config.toml
model = "multi-label audio tagger"
dataset = "short pieces for a synthesised band: melody, chords, bass and drums"
train_examples = 26041
noise_aug = 0.002
n_mels = 40
hop_length = 160
input = "log_mel"
spec_augment = true
win_length = 400
arch = "transformer"
norm = "layernorm"
norm_position = "sandwich"
activation = "star_relu"
head_dim = 64
fused_qkv = false
bias = "none"
qk_norm = true
parallel_block = false
inner_norm = false
moe = "top_k"
drop_path = 0.15
num_experts = 16
moe_every = 1
expert_mlp_ratio = 2
experts_per_token = 2
shared_expert = true
subsampling = 4
layers = 6
width = 256
positions = "learned"
pooling = "class_token"
num_labels = 45
optimizer = "adamw"
lr = 0.0014
beta1 = 0.9
beta2 = 0.95
eps = 1e-06
steps = 7300
batch_size = 384
epochs = 107.6
lr_schedule = "cosine"
final_lr_fraction = 0
warmup_steps = 140
weight_decay = 0.1
Rows from expert 8 of block 3, named by matrix and row number. Rows with one number belong to one neuron. Each number is 128 + 24 x the weight over the matrix's rms, rounded and kept within 0 to 255. All counts start at 0. Numbers have three digits each.
# up: expert up (model.blocks.3.mlp.up, 16x512x256), inputs 172-255
# down: expert down (model.blocks.3.mlp.down, 16x256x512, transposed), outputs 172-255
up.283:143096129164178131136120127099153105082125152111091098108143155119105180124135104069151125085112080135117123133146095122164184149126097093128126158127144143153117149091141193133113158142106133146114172082131138113106150095135117084130101132130149133148
down.283:171121134123139106154154144121097102141108136100154125171108130117118117144132138118135126142121116161097111118115102101117149144124175091100132143083152089106094153145169139143125115159152127082139160141131126123115093169126118147143100106108125155123
up.284:152132123120101092141110099174098100111112121112138107143150125116125125114148132150103142114151118100132141139136155124097134102111129116135126154120096140148094151117146110117117118099151161112136118122158140108133148129115122133120092117114118121068
down.284:121100142111104126141135124177127124125121138126163127130165099107117121112135115096125169126156123108135111135105163129120076157142112090095131099149110121120141137130143099136124143128117174094137119133152126095122071112119123109118118147121093159123
up.285:133079119094117128116161125140116167131131119120169131165142102090120156129157126123087126119153115087140128121083137168129108101130141101104109132132088109112192136105140121106141118145118108144114088096116123110144145162122125111128147129161096149133
down.285:147103105106118119136161149157141131104099105148148091157117100147076167142112110138122139128154096125161146123090142105149105124128125106094131102139131106109117123092144120137154092160130139104058063115130139132145088129091113089133117115112130148103
up.286:111131151120119137107125152133116134077140143130149151146145122142144145154124133129140144090130123151095132077150105153154107128155124132122126130127138162114173126144159137137132073174129109165168120156090094103132133145118165115116158118151143111089
down.286:113097153128108158147158132169107150113146125119116089152155144127163118124091140167138121094119131152103101103113179166100112103136135142070129080125119115083121101128133097113154106173126101126149154130136097102114119110093103151180156138142147112121
up.287:091106126102139149123136127152153092145128135127105140073170161142166103106139075147126134113150130136155097085121100138123157116123143108120142117139133122135138141137136119173130133099136137117091132117142116150134122091145100107115129088113122146118
down.287:156117095138106155126125109117128113107140126124124133160125140122157107147114121111116131134125122154100134134096112114108116114096154108121148139171085170138136139147134143174111118128090141134119129089105105095144114131146122133119108119122155165148
up.288:118136143152078156108148113127149133105120104113156142117153114131129135123118155170141134144126133158129137123144123130125136126137141138109133141117122106129161120112125086113172136106105133132113116102154127148153096122111112120163148113151132162121
down.288:149104138137136163141148146109116089109128107121147096125133123124126152122141129128119142133139104156127126106117135120130144148135115096141115140144115140089129138131120115113123105111133176109126121126126118110131108126131122110122147089159137149160
up.289:130136132105106137103114171119074086150163132123125168121115150088125123152100161156119152131113147125114137139166130153074141156130120125149152182144137175120085154130140141142087086075103146100161136110142154126091129128147113089149135104096131136088
down.289:166113112128155125085134101120125135091095178164067115115150125107122060096126196114124116156144110123131107151101131129159112150132119139129142118115142123109142154149115116141115138153128160169119170123173108111161125133123181114105148179131149140130
up.290:116129126106121102147144084166133123124103103154145110089110090171099137076168085149134107114150119115105104054131095134155134134125182143122115145119099115119116184122145103113160117119140109133114160147148115142150094154120123153148130140160163135125
down.290:145084127134171111106158095148143139138093139110117063131113112103088088138111149140137119161126136144147140148107153128158122092151121097119103104124144105133119165160094123152079092158145112081133138135133098137142125123110144108103150161100164116098
up.291:143097085164115115133099144143132152119117115159156129132162135123121133122157178110166146125095140128096165130130158171195106134130121112108134120102139148100136137097100117149113158140124101118176122115151162139173091088152119156123119120170107147092
down.291:158139111147103104117118125159107080114120146056156045099109170136147153164131131167137097115126138163160169133141136133116128105099137150131112115131135132138106134141115087105107148091069112073131175120116159154148137126139158145155134120101149116113
up.292:104149123085140133115118136111150106139155144151106138108142132083160129123155129109156115157110108103137122133157110140126134106146111122140128123113128139142119147138094089106107128119126108124135089131122081090137143086138141102119124110163148125117
down.292:090111110109139140120116126169110146109106136159114114148148135121154102122157112120131124099145108108130113133107128131141102118141119113133129123141106130132148145122113124148112110122110152162146162105117103102130134093115162121130106117117130114098
up.293:135114144147097097116141137114083118157119160112161126120100175145176138133144137187099124136098122142092114121108093150115128110144156102139135112171130155119119123102100130139137130143121121149141122147151088148114111121124124132152139140131116132113
down.293:133107172130168116139146122108113147129100130124081125129157106137111120138111138130131129146171108137133162156112135127136148108138122097127107129127117120133124173126094125133121110105122150136140171087158109110142114151114165101133116139152130164123
up.294:165117150128076126191092107100132176127149157172129132139102153092126120091107128139127163148147149071098129142123133110063132074128142147139162134090109100090147106124131172133100161141115122163142164123126151090138143121128108110168119134111088088072
down.294:135098103088137125147133168149100103151107149136146108120136107134129138128126122083110079107142146122164153157155158121165123113135182092148138094171103108117174158149140131161109101099114164102099114139157111086162132113100123089116126143124131135116
up.295:165123171119156157159156133137126114061150171136131130102124143122162140152079118172133133156078121151112110125131154096141112096127155121118123097131095101142109098134142123125090140113203116113118140106122090100160128129095095100134176127185105136136
down.295:096122139110120119117160156139090094150143162153147189138081150149207118138111137125124126122122114133113077167110156126125133142154162153114154110134095085119166152134125064109083145096140177131114160145159100101155128130114114087116178137113155192131
up.296:107118126155088127115107081131128140137136156137145169137175140136130132138127135137140100121121136099113138122115132133106119076142134127140100116119140149151119112132118142148133109148108111117153119129125126112126104118160163118106141099133149132134
down.296:121112134140104144138135124129100129113121130132120151149128142134141117142093114150124140100125132149110131123118132159074139109109137141095136113137139143125105120121118122115099092126106131126119116106120122109134126137141113134104137107122124161142
up.297:128135136129124121115119125131144120125137112144132109134134140116113155129144137121130133116129132140136120124138134148111116121140125125126143131123119118103133130104147132133136117139113118109153124154130145109147156121116111122125135112126126134135
down.297:139110144139131140125151139113121127104126133130116120134138124124140134119130129130124146143133120124118127126139143137120128144133115131114107126124106120118116137117108104135121119111134134119127127119145112120146134133124124130116143112126125164140
up.298:117128127109127136135121153129118121120081114150156167145111138128144108151130115083131109100102145175122120112125119140142108171120109137103108124122186173107126112146157155125115111134122101138152138161128135124125123128141180142102154127118111113125
down.298:100113130153139136135151106148131119104100130142114105143136120116132118121120129128147148132115098143127102128095149160125131163134122126067120096144120111099130129158118110117101139154139143105111144105155108124135156112111127155125142146137128141121
up.299:163155136107142115141092109122126140158148145150136115141111119116132113144133137130128107169125138126111085105136128112107151124137131112115140126100118146126107131124136084119121111130130115135138121126115141152143154115149085140111126144125136164122
down.299:157117148151123147141136131142123147110110120126103130141129124131096129112115118156160153105135121138123115116125116140123115143123127130103135118123090139111116132127111120152103104116141128098100127103142136130118116110119123121145127105126106139138
up.300:126144138112134120110107136130143139122136127131133153107143157108113128113135157153147132127112144079145117135134142145105154134149142127101133111107111118135132157116132115130115111124102097141131134135131112121128137102101132123120115123144126167118
down.300:133132123126133102124127161125125128134121127109156127138125134136111135080126126132147121125100126142117131170163107131095124137149127132126103090113116146129094139144170090132135132130140119091118150124099160151141137138133119102156131106066142149151
up.301:133164112155121114099126122186093104110152110178112100144186107138106134147125148098156080092145120153114124082110140129149156146113128146089142140074089102105114148121159098093104108125125123134133164141081122119125129161139126146137105109154132106148
down.301:102133094151121141120101099148153165128164142125075133127138170087110135140084122115163138134108121167135151170123149150127134126116117136087143111134095156126096133122096158152117080138105087135140103083136172140134162090143135111117139129145120109122
up.302:133149144126148132118136085104155107142120125116126198105089119100133149119141128106125108103135130135123137116095142136117117134128157130105112156107121082152155151114135110100138122142138155153109138124124107139138142121146107121128147068168158110134
down.302:135175102127111119124106103134163158138131098152090116116139120087130130119127155128153121119129140092137140142157141124132145133113111129120174145125124112120121139120122124149142114133151116157124118114130136119116122116131128148154113133161124119145
up.303:111133112152149114103096124134158156118170165183109122132112151140124141145112154116138114122110140113092140117150136113143120128154157112137142138147134116156134108136110127127102142116112153141087117114097130100144130145095138111140158136141158114161
down.303:127127134134116162135160136113119149121140159132112146089130111150131130138104139134125142161137125137089140144136148148133120114153118143131105117101111129133139110112116104136109113123119103110109134121144116106130138097112128108119177138120131164131
up.304:120101122120090139123135103128138133148119120139143114103133164127157109116141108101123107106158143109141129123157121092107108121097163138139131100130091088111133151127126114146102140150102129119168104124130131123171120151100114131102111115150104144093
down.304:123102129151121145144151145144108136131122109109115096144092123139133102165123141100168128092115127145128149117121121145135137134113148113087121089124119123095132121180140084120095115089136141097113134117107112108116131134091093122144110131152138119065
up.305:134076163142138155126132125138136076130127152120140105105167144113178098124143104153102143095100135181137112094113112101108159097094132124122106158171091150078148133155121155108101152100135098131140160123171137079147120103113095112135148112164135110130
down.305:128143112087137122108155112105142174139133117133105185147113141125151085124153121123118132130083133136133094124098133125118163109134155121118134099126107148140128128133162114124131138115113149130130149114121115111129128146122117153138118115108151177111
up.306:111105179126173176129113116167095136167106080102128115162115147103166148158173053107119055090110089181150085150091092121097129092159154117077119136154110106132145117129148134133167123124132086173170113122100109133136130073105149134153099109112144101102
down.306:101111129143129100152140114140129154145179143146103104104100152110147072141092120135133136169124118126112101122116133126163122097131128096136128148130119103136121098158107134142100102117146129173130110128186090087151127113109158104156163107131146098106
up.307:153129110083136102148175130154108105135154123197153069162088100143115125200136094053147095098143130112131072112132165141118126142090149181108095164093105114125174166178137087139113083138117156109157138154126103093159114122110119097159143081159137142104
down.307:109154099121089129082119141149162150106186135190077158112144179131118076152095125133140120111117180141137064138109175111109120109140128159118163138166151130126113100123112144090113112192110106142113120099144087102125145094135108087159154154124140111164
up.308:149095104109112122123112135116131156133144116151110092127163126075147123138129138122099110120103113154116148172138146117108121059121124131114143148127117147105101117126092104142121131132141104148174099143127143111168161103153164137120149093116087093105
down.308:118099105068144150128122123126147158140112143173123096112142113135111080106100104088128103119159131116139126162132141095156113116126110136129102141146133138124155136126101151128129138124135095143121152119128113100121126102115159072132119153073135134128
up.309:156133128150122116145097140134141168127147152151164088093097119127171123099108136162116101036116155102119135143181138148105145123131124124140127138139103142066175099113131082123135128119101138182127159152089112104125097137109117102145135175126110145148
down.309:124151144151123122121141117153121146143126148091114114109120102136092186147102140128105133158127131125113139090103122152164122089159168116106079101181112089145097103130117142121120125153113082143099078100095082093089148100102128115142159104130131106122
up.310:149107143147141120113099114099105169123115155104134155142155130153094144138108116174188121098087117139157115196152156134086140145114100112111122122108140127133083138126124161141155135140098141105182122137106073108080091123173131102134115139153131101125
down.310:144112155153112138144166142101129129145128154098111136114125146164138165135131098151157130112130095130123157114134119136104129110132154074089141116120131127132099128104094112149153128139127117103137116133105114129084173129102126087152155093130119132132
up.311:171098128138141128141149130116178104120127094146132118119176095151103138153104135129138126134106128116157134106124175109149156143131128127123144137148132126155136103112141142129112154075100179099109108114136114131115161132110101098139109108119138139127
down.311:178122156134144117115132128120126124093102151098130143104150132129121131071160115143146113154112092118107102117133121125156157136147122092150126099117107088143135123130147097103095149121100116091091141132127132132150117177104128120146133165137155146130
up.312:095097124099155139144162126151134143141133113172118133151110085140107166122147087124127143133118139148153058167115162087189138104125141098143126135148103160162167106117106115117130112111142130117135105112127125121153110127138125102120159108086169152094
down.312:080141130149105146136117140135116124151136086182100130102147136110128113149146114145121168125136125124135121110117123126147115128145105110129108148172111170153118156104106109140135122099160161110120140107090118101126111089110150127132127109106141131114
up.313:113089161086116125135101121129108102157112103138149123146120111140144118079162082145121153132127096152141089118136099124152121139128130089140117168123129138121123129136113113136117121071142170142125129119115122104132139137133143112137110065086098139119
down.313:131115160089176104123146131123130160138116102153132133146145111117127084115093108126112112137152130118152131128116143118118130152140134104111137117132083136113126155135141134119102108100106168104134131112128122103140076149147124121091142117124123184138
up.314:142106149110112079139142102119077155121138111106127109158105182131153149124110139140106127099081120103157165133161129167097178111110151145112148147103131107150104106119130158102156147078095127149132133140111130136115111091098112174156105105095117140088
down.314:171138080159106073155110136137114087102123162100142076099122156137100167131096156096198155105113137131112146092157095119161149148106135139128155105119141112106109125114151175164140142139129114120080086130135199148151159115096105119119100106144114142092
up.315:101140123144122157133096138106124138132098138132115160098142149157119145136133134142118142134134132162133123112157105152152112137141109115132115151135125149129130107134124157158126117115137143134117122130136127112105114125134114127157111116158106130125
down.315:100117148135155134122141138129138098119114126121118131126129147151118141100126136111165156143146128136122132143106130147111122123107143135121137119134123129131147133120116121137132126118110143122092150110124133116126104117127148130096113129113116167148
up.316:089133127146104145164111137122109116123120106143124140138131143139109106162137104118175090116112121164104125140114136116138099112115100162128190173118169119132128125141118089105117098132134145136101130120156122115136090109129097130179091115125159109142
down.316:133110131141143174124123115065147095143144144121120158080144135143126143087125128115114173145113092097157137139116133136100135133133130120124160116140128179109136102139147163101143135129130136153113119119154149147065158120163104152113143111126119124128
up.317:159121143097107129104087105142175119137146093144122142096118128141118134147136060153135118157130110133137090133148082073115151144133146155127123164119165174149115173110133138138099155125129125123137152166153123116100117121156109166132140139119122135183
down.317:127132154107135140136147176088140112142171118131108141125107119100131135131123117140119121162119113140143115143147122112104165125156140134147132151158133135150112104149121134136134085113124140123134083153134126135105132148140124134094173109129119094104
up.318:093125106134105131123148115129126181118125150131075147135141182130137118138121149147125108115108099135109137139085140102120144139100135124092111126122118140122130136114123078122111115109111115106130176115092106186128130106123099067177097105109194190147
down.318:130112168126123176114141142109128159103118098142164150134141138133123123136157133168116131124129111164112103101123123096105119182131104112127119102084116102133129124105124135125135076133144109102110128119108114145107114168115108090124138090115108146147
up.319:144164141142138156146094134096120139150127122154139154133149116132118160139106120166140156093115140156090146127143140191133130155104153129081143156151118136105137141120118122177120123124149145128123159126144138104100153112109104161188095114144104128103
down.319:129123145107167145104186151118121107095089123102133150151119138141138153114134117146122158175139103126134094159134131111093141152135132141154097148092140119154101155127138095126115144098141145111115163137144122144165129145133140127109136130116120185141
up.320:137142166128114139136151127106129127120140160148140145141111146099138117122123135171129146113122130123119155118132137128106116125131132135139114133146124105140144124132155138144115139141167113139145133132145086087125119136138131119156144131120117121136
down.320:132123148125146123104146140147107136112125144128093131146110125127148133122124164117146134140134098130115136148119134139142120134128113129133130117111116125146135130144118097126095126129109150141131158125144115111153135111127147127115132138133133147139
up.321:159142124127111143145109122109094147137127123122109132087145115145139087132141126146148088106153111103110130095178117115126091127141110146092114174095155171071113158071115126118135121185155126126175138090135119100154189115131090150148089111172098126101
down.321:131137152097138170150128168111086177129167094188131169161156129165141147139156145113099182098172104112171113159113147162076108149104128102109091096129086155155120189078140106152121107141120147135143167087096080088090183135145105101104117155118100163218
up.322:135072110102137112089148145138078162137161121095127121164141108136146142101168107117108168120122117123087099116110129164109138141115128093118127164122167102137101132141145151177156097174111143144130107164132153139115103136091133108128153113111128149126
down.322:134098154131126141138148157150111150163128114111108125170126124113126151140136137112128156150123127164136121101095139147143161137161130116085123136108134077120152136118113145145163143111109133137114106137167100128134118174089142172133117098151105132085
up.323:131125161158129137114123098107108090077153149099113147118095141095149189092104134102090179132090109158097127113125165143174095142132104095143132111136103161107128092061133148141155131136130123170149139114137104136144139104103114128119133152127105162113
down.323:144128098115148108098119177094172095135118146135135136108107158078109113142094144077103129146144126106116094145139096137145153117109196149140175138148153083166140159144147087134122174160154129126099153134131161117165076152125130147108120148090124136156
up.324:130173166076146176112105094120153154133147131092123111107142109114133103126123105123116115101115134122133135144129161160158134103123158128122146134143115109156124148146112128116134097071119165152134144136114124114140102098099137127110126131151173115137
down.324:138143123157153140145123148146121114111137145085118111142135136132113135158120130101135143133137139135151117100106114145113178106107124124133143156127141135165125116144121132115111151131133152117131115118109143146121125126139115139141092128108135122119
up.325:155139098119140092112110117108126116165140141133098183110133150085116094187125144138159106144121118094150101152125138107142173112139123155145129193118171132166112165148156145115110155121099099118199099140135142118136103076180126142172129102109123123157
down.325:120115116123083126122108099121128104122109169111122133119152114088139150145162133166103139175084091122101139130091118146131088147158095137138151106127153126172125126139103137144166106120163092112141044142186167150139180080168110112102160127153079106053
up.326:102128124170105137132123088114138080146157106162107169096122131121100154165136126132177127142143097135101113121111109140105139096150133111125163129101152108168138163167167127123093131112114146141105100125132191102176128142118176140153157113148125099128
down.326:111119098146116102115110118108176114142112124128098118069125152107135117146133159145114125144139129100124157128138156189151131122133113150112151147150145103141129120146087161125172101135153117143136098129201148142124150114113155136158119161130122069117
up.327:108138118112101147119112114103111149119141143120116123113131110168157132137149130108126125132115132124118154138109129137128119106154093121128126128120149154156105120151141147146161093132127136130107111114134100141138125132142105138121124101141103133121
down.327:102112152139139140140126127132111120111133128119111130154133140148138120137110114147142153109168107139098103141114123146136093129132137131104121119119116143167129131117115119126126099136109132122097144102125091122151124125131117098144131115129116153139
up.328:158079144129143158089133112158158131115094138118117118119163150116140148106117122144137136113135141152102148135105091127164139111128137106101119123129082126098165111134114167141105139122135132146118141110133132079155092136122155096125146119137123107115
down.328:127105118123130130128149139104098132146133116127103114136137134142154148137100108121130137124131113133145127122120119160115161119117154119114122129133096155138121131090132130147139123104130128130098113135151107121149150148127120120145141109123138153123
up.329:127128169134063102166169143121074139136143152121125083135096113178171174173118121144112150115099127101125159099126147112126117112167125119140119153146136123135100127105174146135151103120162116144174095170146107068133149107130149144133110144124158122089
down.329:136136112140086153131104129153113150117094143144139113130184114117136097135129113103113144058161118130111130099128130147133063088094099136113140120102103130093111120110148101118094146165090091107131144155111178095207096109122142158131121099126100150138
up.330:091158138129166103130143119158148113136146166179150098130124103129107132136138084160166127107110142147168151125101147122145154110136148126120099157144091144128144173118123110121087113140120133070150139138113137184139091103154128111112147141110133157134
down.330:108148093105151118132170104140184115161083138123131185151130113135074103136159079130143108139120123095171143129099134081143111086186128165137108102158173108179100127159091127119119140156155127096097117098136156122143119109144144108086132116120063128068
up.331:160142126154109106164110120127164138141139193148165181180113111139159149176185117168136120090109123124121125125098146060147132110141139124106167132133142055125100120119142150105083162181126108090156164136142093165106123114161110110111105157136117160116
down.331:110125093147108106133124130111145087135093107115180160149131168136114136158156108105121134131190122059135137103106121076112140084118113182113110170161166102122131150151122111113160168156194162147122107128129183113101113110101147159096113109150115085106
up.332:168118123113103107136125120104132203090103115135118132140146149149145127144149105135122101149156115147138162140108132113127108107132071177123115157049112145126117163157121090135123114167129090114144133116142118145142111125147140144105109086132126130144
down.332:089123130138148122124144110129137129097121160134100119201174167134139100155118136103116140134167083164127131174136130107110123143069125161137114120128151143128127193146118106153126133136134114122123179115140114126135101115089153079148108155085135176152
up.333:142153109100148102066121147110112152137174088131111164131090113111135203107115135069104152134131124130133092155055122111094132156141150128049171175160165125154175118137109142120143094098091085147146106152119112166109086126085129141090192090153128138122
down.333:142099136141083159159097085152135164144139118174093122172164122099060109165069126108116187119135048121171178101061127093141144079067146145093156133156167120144138129147139147125165112133174106149125087110108155152095097109118088141121133111088120107121
up.334:182141137141145099151140139144108156162127125166141159118122116139125140145127137155103101136113135092173150099113147172081127118110183074127146130117085115110134124114120160158097148124166152108171092120128136145120142139152099154090129076121142141098
down.334:138128110133176141092167179092128134083106148120114112119115177140115144096139118121105131127127091143137080120145146113102120110126135095162100158121154116133121162134102106152109126145110169165101156097112061112158146146124169087139101135112174123185
up.335:102118130148122125111098155156166115130117138122136134129160124108118104141136122115139102112164136106129118109159138086129120115103115134126127169164149113126125144087121114138127123136125141139118137113128131081112121129150107100151133148127120121132
down.335:094144141142148145131142134101132115091110131105148118110144130148139137152133126143146170149140105117140121121145108148099102123115124145107111174123108128153091155132126085144122126133134144093142126133137128113116149117135129139127146101153108132139
up.336:125116107129144162130159117121145124137107117159073115118115152150098095115136133103150116123104130129159120129119079108131122090080112121141118141076161166165139106104143086129170140122105139103098130146132166095167169115085163107128175114158120139169
down.336:150090159148141106166103108102137090135098157144074118069130091154134127120109127191158099161171145092119169134087114092152088057167091077163126136134155175181186135105098146099126125101122126140173111130145140130125125126162153133083140170154159121121
up.337:146145082166096125110155154100155158118156146156134170089128157118143101117134130121114105102140174142099119146178141140113135127134134140139130090120126123106162134118119098105137124122126114151110142125132084120172079130151103106167103153132161125140
down.337:116123126186094123118102110169112164112148134148111115088152152135151112163107209165122134120179127114150110150130135194118129122128120149099107100142113113152131148115134054154142119148168091114149125097101118100126139139103133113171143177092141092127
up.338:116152140139050098167174109107136114124145108116106102090076159107108121146134140139165129116097112096099126076156112093134123126103139148112130119109092090116084122119098105111097103079142141142095122150097070124114119154078115078167121087135136169150
down.338:124139107093151107114127121157144118109103075115158071086080099084093150123121095076088113151143119097192162139072166155140122122128104173162110155180100158135171143156117136108164114118112171149091104096110129121165073163104171188125112132098196078149
up.339:101099141128109133137117130125105159142166155129093164143151136109156140136150158122110146108135090113120116127096138158121137089139150112091118106130128168134115142121120119126146123134138123155159104162139095164111133104124121127125145133123152107094
down.339:110082158112103149160131135095106163086133120136113118141129132125156118148105117137135117113159103149110124155105146122066116113127115127091127114101111139125121137156113072140113120114091114109156125165132120111139117163105153125138089124146123145098
up.340:120148126090129116159173135133118116102140145103156121137132142114128101121118098126116123124147127144122109137139089127116149110164146109101100135127129115136151153127118108076090100133129106120151145134120114117158123130125170149125138127106162148130
down.340:118118147124157119107184135141109108088109132125146119143135126116109103104105147137143140105136130131148095106118161162105121148103148127099108100109103104120141141132128116146104115166129132120096155136138132130155099104123112096137130117132136174133
up.341:125122164149114110172144113098134097087114162144094142088128163119140101093097103157120137148110114160140121087128122130146122141081137127135122082083107114138107153145130106121109109152127126091132158136127123127152110150126165095110164143109119132159
down.341:133112080128136125108136171074169104148126123134128155144121119146151121086109177115130134149134137133152111161157162121110146195111141126137148095118141109095184081191125107158128191123107179120118128162177150118125112150123100107130139124140120162118
up.342:137166132145145128098100119182094164174137112142103098143153138151119146100137118113111135117128162114175146123118146196164101141081158128141141111112122158122100148108103147124117162117169112154139089112146108130131135116106160156113109107141137109134
down.342:147117111133118114089138146117136086160119120037141068172084127122083171148135082099150156104132100127172153137093134125109160121094169106107117173148181114128095135203127090149115119115078179086099088099098133162106083133108113129101081115078184119153
up.343:117074153118084110111114170063137159074172143112113114141146179110140122148103175128112107107064100089145154149144114152095145079131129122111117107083111145154121080118105113135135131133097153135136133127078141134125138146195113121151146130079160115116
down.343:156106121152076165157142107131102154107126174068113119121114167153139145161095109145136140147103068160130168120094132119098137082090168167112127129149144133134101090135133155121131139133101074113120062132151176153152146085120087109078170120107117110109
up.344:100129134092119137143079137084156121154108107110085160160111141107130142105108113116141139129111091129107076117134138156124153168105094154110173152104140137139114136127132107118151140095134139151116141129138117145143137108164105152121096081133101159117
down.344:136163126085117141113109119158142158151147157126119132132144072119100145150126138118140144151139119126117146125113143145115102103134106105097116106152080120131108124131105105095100117123082128111111136100143109105135129116159142107120145091115106165142
up.345:150137086114079157153092142078131141139123136142142100098162122114146136119135117116115122130140109114123114125125163110111118113159145100126149107114158165121136140103157143096143095165110112164120134120102110100124160123153099098161136155158098173064
down.345:105152127109100162103137129153110125097154105169156112156102107121124177106136111094071162098144108156171131134125158130130120179120148134090134143122114122120154155133121137129132102118100165171128105137122109091118153122152123142135116096135111125158
up.346:152107140140115133145140150082138106117107139104122119122097151152174145148170095114143147145109082085154141136114167111152116141150154099134158153149102177163132113163137152165130126116157159156109116136158132183118133106131095143094166121143147140116
down.346:132153126102063142110096114153133146121161103114146091095146126094175116112133161145123134124099125180114124090127138092136093111134120107121161108128090118145148105119133119126169115068085147133143130159124115113166129121165118161188111104137132149093
up.347:116113113125090185184154137074107164129104149137132120105129123105171163165154083107148129102109084109119142103098146098133116128109133101092129154115157138085178148159143120166140116119115156146137132122158112132154163133137071129145101087138117112077
down.347:094143136101123176108144135133141132050125116162153107128152116115147154125125131135109140116191121155163118110125146106078117124106093157129139130138118121134146174138129087125164104154131137154139148111136098072126136117146146134162145118141149098165
up.348:111135117147101121135118112115136129085105122134119142078134143149098155130102106116177188123150094113076096110082093094160144083130134139092117197140163118141122134111115098099144129138126122142105131125114143104102130139101158138109120146124178121130
down.348:105121123172116167124148087074152098129088078102098121103108129103114149152158121106115145141125085128148136129090125079151157113127132119086096131138180160171129137176126147137167149117112090126130067123138135155087102109126134136112105103183148116078
up.349:122088162129153120140152121114126108098108140135139151125081127101168130080161127110111100142113128115093105143108116169142119119154141126127102138116129159112129122110098125104082100149130105107153140168107105111171140089090149161134181106134118090076
down.349:105135129115149142105155129117117110064139170107140105136147115098105112073133114100117148119140109168106107113125148125081090131100134137111104094144131146096142116170128118108139154137135122141172134165187118100136085116119124134125120123138124123110
up.350:150079128110087137132105107101124171131152121100125104106164157146146167159129137134081121107163104126131154117134091115086180095121127152095131125134113120104113087118145116092137140130055111125161105139099125125115161079144103151142155070124126138135
down.350:155133103129114166144130128136147175107132115105120132153127134139116142126096123127117134156115122163127140138114132114154122111096131141134147151127164118129140080142125124119127091163100090136097059132116145149131136090139110119122146112084159098167
up.351:110125113162121141121098118113148134139145151134135169170126147112124144154150120106130151144103116118138098146089136118117084067146140113130141170146159091154166144133105095123097125161118098147143093140114081151145122091142121122125148080136132110144
down.351:120134120164134083149158148136126097109123129104117094118117134121100112119094115102164120115158128103116112105137111123135182104134163147103137151151136091111108135132098103114139159151152115163090118078129176122123094124072106119147118118182143100130
up.352:126129124119127131177156133118126174157160169146161154173131138099070079126139136070106096079162150086142106166155139121083127112116188159105129164120113114075155133105091101046084135142100081189162133133065148090127087128123103073170150135138114126136
down.352:146082137066137133112122126150133191184140137184108151126142079110133066159087136095094090128169142117128148198121157125174140109154112105153102071158109138106175103102159116132101108127146102122121108145138106097155109141119146080128126162085159130121
up.353:163172114129141106125138140141119143109126135111111109145145147139128115146139143124138115126146148113177082148154152153135150120080103131141140136101151103168113140118124094131128132162139110087132128157119122115188115082151158123131122119134143081140
down.353:072134122136124139083136145134111153103118105167140125160148134133084087154095147153122156131128159124154104153125183154117089148105067151125113085152117111146094180108139076106138087150147131113151135104113150130168110099141124093118143145135109186147
up.354:140168120156128095146093123133112093096105117118139085135127156078121130102111123078115128117138151127127108111145135164112103099095115123120110143132125135123104134139102150104086131111104086138121145098146141087127112087083195117101160147127130124127
down.354:109155130080188130076171129115129126131143121109146107141124080081090128134097097084113109127104094100153130128091122109105141125143149137078126112156122103148101175156116139115170106179147099150128138106141138106145123109142146147128129101167154110132
up.355:180104144171119142169092105099144127111126125154122112135129160094137099105102155139109112099117126156128155123132155103121151110124149109123098102118134109156141138134125125144093122133113132102117135116103127114130112076108131109145125133115116111150
down.355:143126089071126125123140144121130125124141142135147143152126102158166167128150167113126150140097126141146115141150152122150111164128116131123166110128128129112141119139115137138108133114088157156119120155168130092164153130144127149137126112178097154107
up.356:115127125136127082130142104155122121097106153063125093124164144143147128145148125137130092145137142128121113152150110116141187143113147140127119149117126104108109126112135108099102126127141086109123139115128120104122138110102122135125118128124197148107
down.356:130124139112128158103206148139117131107122119083168129112130125107106126091116107142133161129099121127131118141108178104091100148120127094098120124139069124117146125147100114121139118126112130092130100110143165126172092096119139140118159115128114164151
up.357:116153154145154140147129119168147157150135153109141137148121132101134139096120102094119111118131109148126146110076149103085103092127155092097122143127155104167161157145137129079135132118124138132096108096120127134118088148167099113116117122123153122155
down.357:110105114104157111148155145171130164166101107129137134156127111102108113158119087086112106115158128101172120140084095100131127104132128133164123094164097100138153125151141105125118128107156148109108099128132157093138131116095128126129109113101156095109